A small multi-label audio tagger, trained from scratch: 22700 steps.
Rows from block 9 of a small multi-label audio tagger, named by matrix and row number. Each number is 200 + 40 x the weight over its row's rms, rounded and kept within 0 to 999. All counts start at 0.
After each channel's rows are labels from the 100 clips, of 14976, where the channel reaches its highest value: "peak on" is the class under the peak. Only what is clearly more common there than usual is listed. The data: melodies that start on their tonic, played by one synthesised instrument.
# conv: pointwise conv (model.blocks.9.conv.weight, 384x384x1), inputs 256-383

conv.86,137,230,266,153,273,282,164,240,138,195,255,136,168,261,207,125,182,252,241,222,166,212,282,207,219,190,276,169,225,226,221,215,161,222,203,226,235,224,149,146,107,246,205,155,235,114,166,233,218,235,206,199,181,218,216,149,186,113,104,188,168,237,179,150,130,181,250,236,158,247,157,194,235,276,240,193,178,166,242,204,166,206,193,258,177,183,220,89,112,164,215,193,225,188,253,220,200,178,193,156,188,170,230,249,154,193,193,162,235,92,153,237,264,200,158,159,177,199,140,232,216,168,248,180,215,218,226,183
peak on: G5; G4

conv.192,225,181,151,235,200,194,261,118,210,208,131,196,193,93,158,206,246,172,211,216,207,270,233,181,212,195,110,264,142,162,177,255,137,238,251,218,198,170,173,197,162,211,215,115,180,179,230,208,201,225,251,175,251,152,283,188,249,188,176,207,178,193,225,239,216,197,241,193,207,214,244,189,166,230,158,181,206,235,197,189,178,194,156,153,207,183,232,305,140,261,231,157,194,209,175,255,216,265,191,202,180,163,208,202,237,200,231,109,195,204,192,203,183,253,174,178,175,189,191,218,132,257,156,248,219,184,187,227
peak on: C5

conv.243,178,207,168,101,219,204,123,174,177,208,150,226,127,171,185,212,172,214,215,181,137,150,166,201,175,195,235,134,179,247,173,284,214,135,168,230,248,204,231,203,226,132,171,72,176,192,221,181,208,220,205,148,196,255,165,227,184,185,210,203,219,206,261,216,206,215,239,156,177,219,253,158,228,189,244,110,256,159,144,151,159,214,128,206,195,172,139,132,215,185,233,133,176,211,177,221,242,150,238,198,128,251,258,178,208,222,188,191,155,234,151,214,293,113,185,176,192,210,152,180,182,153,167,224,161,256,219,133
peak on: D#4

conv.383,247,183,251,256,170,168,272,209,232,155,176,221,169,226,166,236,165,165,253,263,217,171,189,202,129,246,220,222,225,231,192,220,216,189,180,212,253,183,313,167,211,183,192,179,195,212,228,217,178,133,248,254,162,170,231,201,201,213,259,256,200,206,220,185,196,69,173,190,243,210,195,182,215,200,128,175,255,172,208,185,112,169,232,166,251,244,152,194,238,257,199,202,160,180,268,250,183,174,203,267,240,124,166,219,196,196,162,213,243,201,160,259,288,259,165,155,203,218,221,198,202,183,245,218,227,237,177,190
peak on: D#4; D#5

conv.154,243,189,239,214,192,197,205,222,182,245,183,179,189,235,208,184,199,235,152,231,191,192,115,173,183,196,237,248,158,183,257,180,252,216,226,140,185,154,194,216,114,289,207,201,200,213,181,233,203,203,230,171,189,110,174,185,224,209,201,151,204,175,184,224,179,188,263,245,211,207,226,197,190,243,206,230,233,140,201,187,211,162,189,238,275,184,163,228,242,263,151,237,216,201,191,151,218,196,144,255,271,183,213,249,145,126,164,164,178,213,216,223,223,243,174,214,253,227,172,151,193,161,244,253,262,179,176,235
peak on: no note

conv.151,244,217,240,151,196,225,259,225,212,216,186,229,162,245,187,243,183,272,175,185,199,204,236,172,248,241,176,221,261,186,199,168,202,205,290,162,130,220,216,173,198,225,235,244,232,197,187,259,267,195,199,235,199,223,204,165,193,207,253,162,158,159,105,193,213,258,157,202,183,169,179,193,152,216,153,239,207,232,188,162,183,193,123,202,187,183,223,214,180,104,233,178,221,190,144,211,162,226,200,207,199,204,253,251,138,182,130,219,211,188,170,173,143,204,198,216,189,137,199,207,181,228,211,168,200,208,174,203
peak on: C4

conv.176,254,268,152,179,228,224,220,91,245,193,164,165,170,278,236,109,179,234,186,193,236,224,249,191,161,252,200,174,310,170,231,220,223,159,238,105,121,150,137,185,185,211,228,180,199,194,209,222,202,190,184,198,193,217,222,243,182,168,213,223,139,229,247,172,185,225,213,212,178,175,245,198,251,252,182,240,217,255,190,122,217,148,161,238,243,189,217,193,205,181,185,228,239,183,152,260,211,178,180,248,228,124,142,178,185,158,201,290,162,191,233,212,214,174,198,185,193,188,281,240,187,233,233,163,141,174,106,221
peak on: B3; B4

conv.250,156,197,231,206,203,200,216,227,165,218,233,274,173,151,131,278,291,216,237,205,196,177,134,243,196,224,213,198,170,178,224,184,214,182,167,191,127,223,161,174,236,223,260,234,218,260,196,255,164,214,233,197,154,194,270,224,248,206,179,219,225,287,222,202,216,238,257,168,199,237,147,276,224,161,166,280,210,188,223,226,139,165,146,194,209,190,134,157,237,211,202,252,158,160,191,191,151,170,183,182,219,113,168,209,229,223,189,219,260,184,143,180,247,173,206,203,213,209,257,194,190,237,222,181,242,213,149,181
peak on: no note

conv.102,184,215,236,214,254,154,253,249,109,137,221,288,254,193,181,213,279,273,160,152,192,154,209,204,259,136,177,209,176,190,137,177,196,141,169,96,207,240,207,202,146,158,216,195,137,252,168,198,251,183,141,200,167,236,221,217,233,224,185,232,182,191,239,226,177,254,247,192,172,259,207,165,127,205,261,150,197,90,255,172,199,166,188,208,257,192,179,191,287,213,184,217,199,214,176,204,192,186,238,258,226,155,231,199,213,187,256,196,166,143,292,237,168,185,194,290,231,217,192,180,198,210,194,159,225,225,156,148
peak on: E5; E4

conv.238,105,209,203,224,180,172,270,275,185,140,156,222,179,253,215,255,146,169,197,140,164,189,185,214,194,183,187,194,239,210,202,259,217,221,160,165,218,160,275,208,189,197,161,230,200,143,208,257,248,200,151,233,248,162,137,130,253,130,220,211,199,223,198,233,270,144,197,223,180,194,228,214,199,236,274,246,199,180,250,310,122,149,204,246,146,229,238,185,165,194,219,200,228,163,220,204,138,200,222,204,161,204,159,212,151,154,156,168,202,222,283,232,198,194,196,216,231,314,172,137,203,238,239,136,201,186,219,120
peak on: D#4

conv.73,257,221,196,212,224,279,199,126,190,229,204,184,160,245,154,250,197,215,199,198,225,201,228,200,181,149,228,233,137,114,159,140,235,212,200,185,183,217,140,65,176,234,246,203,193,186,200,184,251,239,121,176,155,172,180,165,197,195,202,138,245,228,203,225,195,257,215,130,253,200,169,219,138,327,237,177,249,211,215,191,218,216,199,285,252,188,213,175,149,190,173,246,189,199,196,207,153,164,228,221,173,252,212,204,244,199,186,238,185,218,151,169,224,135,201,240,168,202,220,219,215,183,184,255,189,190,167,193
peak on: D5

conv.20,200,186,174,212,293,166,234,242,224,161,197,230,221,156,177,212,141,223,253,196,174,193,258,189,127,181,303,208,185,163,194,245,149,228,197,290,182,279,143,201,93,176,202,191,180,238,196,216,271,206,117,217,158,158,189,186,163,173,108,177,178,260,177,172,181,218,197,242,235,204,214,152,216,248,147,196,186,225,163,184,144,151,212,255,229,106,193,199,190,252,198,172,197,171,101,229,183,197,201,262,218,261,177,259,129,147,220,156,289,169,185,223,177,274,197,178,136,228,124,200,232,176,213,249,215,138,271,163
peak on: F4; F5

conv.381,244,249,150,227,241,263,234,150,188,226,242,228,189,122,137,159,230,223,218,259,206,212,198,241,159,187,195,192,185,199,203,219,181,162,262,203,168,206,205,189,195,238,203,226,225,243,122,199,263,189,222,165,195,240,187,250,287,194,229,183,165,266,199,191,192,208,183,239,263,247,176,110,192,231,184,248,222,188,181,182,166,235,244,248,220,164,210,174,210,279,146,191,190,216,235,193,201,207,226,126,132,187,231,216,167,188,188,78,180,261,193,174,165,248,218,183,99,199,188,241,255,162,216,274,201,215,180,211
peak on: C5; C4

conv.360,209,241,154,109,161,171,221,236,237,147,246,149,170,143,191,155,158,181,182,142,175,222,192,210,191,109,172,191,240,266,186,169,279,223,175,237,239,106,184,170,240,204,138,189,230,215,218,244,177,134,184,218,222,188,150,196,276,124,221,255,159,120,226,132,228,240,201,154,123,179,235,200,223,211,190,225,173,222,137,187,254,279,192,172,276,240,141,272,227,260,113,187,232,174,153,169,151,180,207,202,215,207,199,233,230,244,142,192,194,255,232,121,196,210,210,170,224,198,265,182,165,261,101,259,186,224,104,155
peak on: C5

conv.370,256,218,195,214,134,206,190,143,191,221,271,174,206,232,213,112,177,228,250,236,190,182,210,203,211,123,178,157,203,163,208,167,308,214,238,190,198,128,234,170,198,237,213,117,192,181,248,249,196,168,240,143,165,152,242,198,146,99,154,216,267,164,172,208,190,281,237,221,281,192,160,241,184,291,255,170,204,194,208,176,225,262,258,188,215,250,119,154,122,237,195,255,177,230,170,201,176,270,189,240,87,186,173,214,250,257,223,192,185,181,150,184,218,203,234,146,198,212,179,237,220,213,237,150,212,59,254,276
peak on: no note

conv.26,184,240,120,289,178,107,225,169,178,134,240,169,183,170,218,223,237,200,185,219,174,178,219,210,199,169,303,177,219,211,224,229,141,212,197,264,154,230,194,205,196,174,206,207,148,193,182,175,159,180,216,170,148,154,180,276,183,161,256,153,204,237,265,177,246,171,210,262,185,200,214,206,265,244,224,192,205,243,163,197,164,171,228,161,196,162,121,197,247,193,261,176,173,227,204,234,274,161,189,186,252,196,175,180,229,243,239,198,202,160,193,156,204,123,237,249,258,220,197,168,118,152,207,181,170,155,200,231
peak on: F4

conv.187,216,163,168,155,175,254,221,248,281,176,215,153,207,142,262,140,191,244,267,223,289,232,233,169,158,248,169,171,202,161,184,183,258,258,186,189,212,192,138,145,128,218,162,160,263,73,211,265,162,174,183,183,168,196,182,178,246,266,158,150,235,240,216,196,219,164,246,140,166,192,171,155,263,215,118,241,172,205,201,192,215,158,206,256,164,203,194,201,189,217,176,208,217,175,195,221,171,198,304,235,161,197,228,166,276,196,169,195,229,228,216,195,257,231,204,201,199,206,132,153,173,129,149,167,225,174,201,88
peak on: no note

conv.53,180,222,221,163,179,211,175,118,187,223,220,148,182,218,225,230,162,142,170,165,164,244,184,205,202,277,243,117,153,184,202,161,249,212,222,164,120,228,166,219,192,132,191,183,254,234,226,261,136,164,206,189,267,198,167,174,230,217,167,256,138,146,215,159,141,203,219,166,252,188,199,258,183,296,252,194,233,243,218,198,193,222,176,154,251,216,252,187,219,192,184,199,187,171,175,317,229,219,230,195,119,162,173,223,182,157,195,209,193,237,137,184,252,228,193,167,165,218,138,257,182,205,186,208,225,234,244,178
peak on: no note

conv.185,178,132,183,245,160,205,261,165,183,179,158,263,214,231,149,200,169,233,168,213,192,218,195,124,149,222,222,196,122,170,260,212,205,228,172,197,96,225,204,202,182,211,226,205,160,218,260,227,174,148,170,166,206,191,204,160,232,214,183,172,157,189,201,234,221,186,164,176,304,247,266,191,217,228,156,202,165,143,180,219,227,152,216,189,177,151,121,207,172,242,178,159,213,156,194,215,216,266,157,134,238,192,227,139,262,199,229,200,163,214,239,209,158,118,249,234,177,234,192,204,136,210,255,186,189,97,161,150
peak on: G5

conv.147,155,236,207,140,236,179,119,184,213,203,159,171,220,211,209,213,282,233,120,131,184,245,229,141,190,170,192,214,175,183,178,277,194,176,240,115,127,219,250,146,301,169,174,160,217,256,238,213,110,175,206,108,133,155,242,152,197,216,167,131,173,224,216,179,236,204,262,155,121,190,146,229,177,253,214,175,225,194,210,230,196,176,217,154,161,195,205,228,178,194,182,197,180,214,218,231,223,248,218,160,179,201,216,188,173,242,177,83,221,213,280,222,211,171,243,187,160,174,148,169,197,169,175,127,200,172,169,255
peak on: D#5

conv.9,190,132,164,221,228,191,178,157,194,134,197,172,204,236,137,206,167,196,237,206,185,161,285,249,252,212,215,242,168,174,187,217,178,172,202,221,190,192,211,165,227,238,208,156,173,183,222,214,180,223,199,161,204,162,190,222,160,210,282,171,192,245,242,194,265,177,237,204,224,281,186,206,173,139,150,229,146,245,136,229,254,164,192,115,203,202,183,172,230,256,184,182,150,260,187,185,152,175,209,264,216,112,180,207,149,219,229,205,211,220,220,196,191,211,204,229,177,217,199,205,128,123,252,185,149,204,250,207
peak on: D5

conv.34,260,239,178,199,204,162,202,192,240,219,125,181,280,251,246,194,212,192,171,106,195,249,165,168,190,270,133,260,237,195,228,171,257,229,234,217,238,197,256,167,243,242,264,223,203,150,196,129,133,180,206,121,164,307,238,185,193,197,138,176,178,179,260,242,213,258,222,175,149,175,212,158,230,181,122,194,179,221,204,250,228,199,252,186,143,194,226,178,247,175,223,207,202,216,183,234,235,184,205,138,159,208,207,196,148,296,225,188,227,224,166,177,239,206,154,139,145,165,205,171,221,151,159,215,142,229,132,195
peak on: A2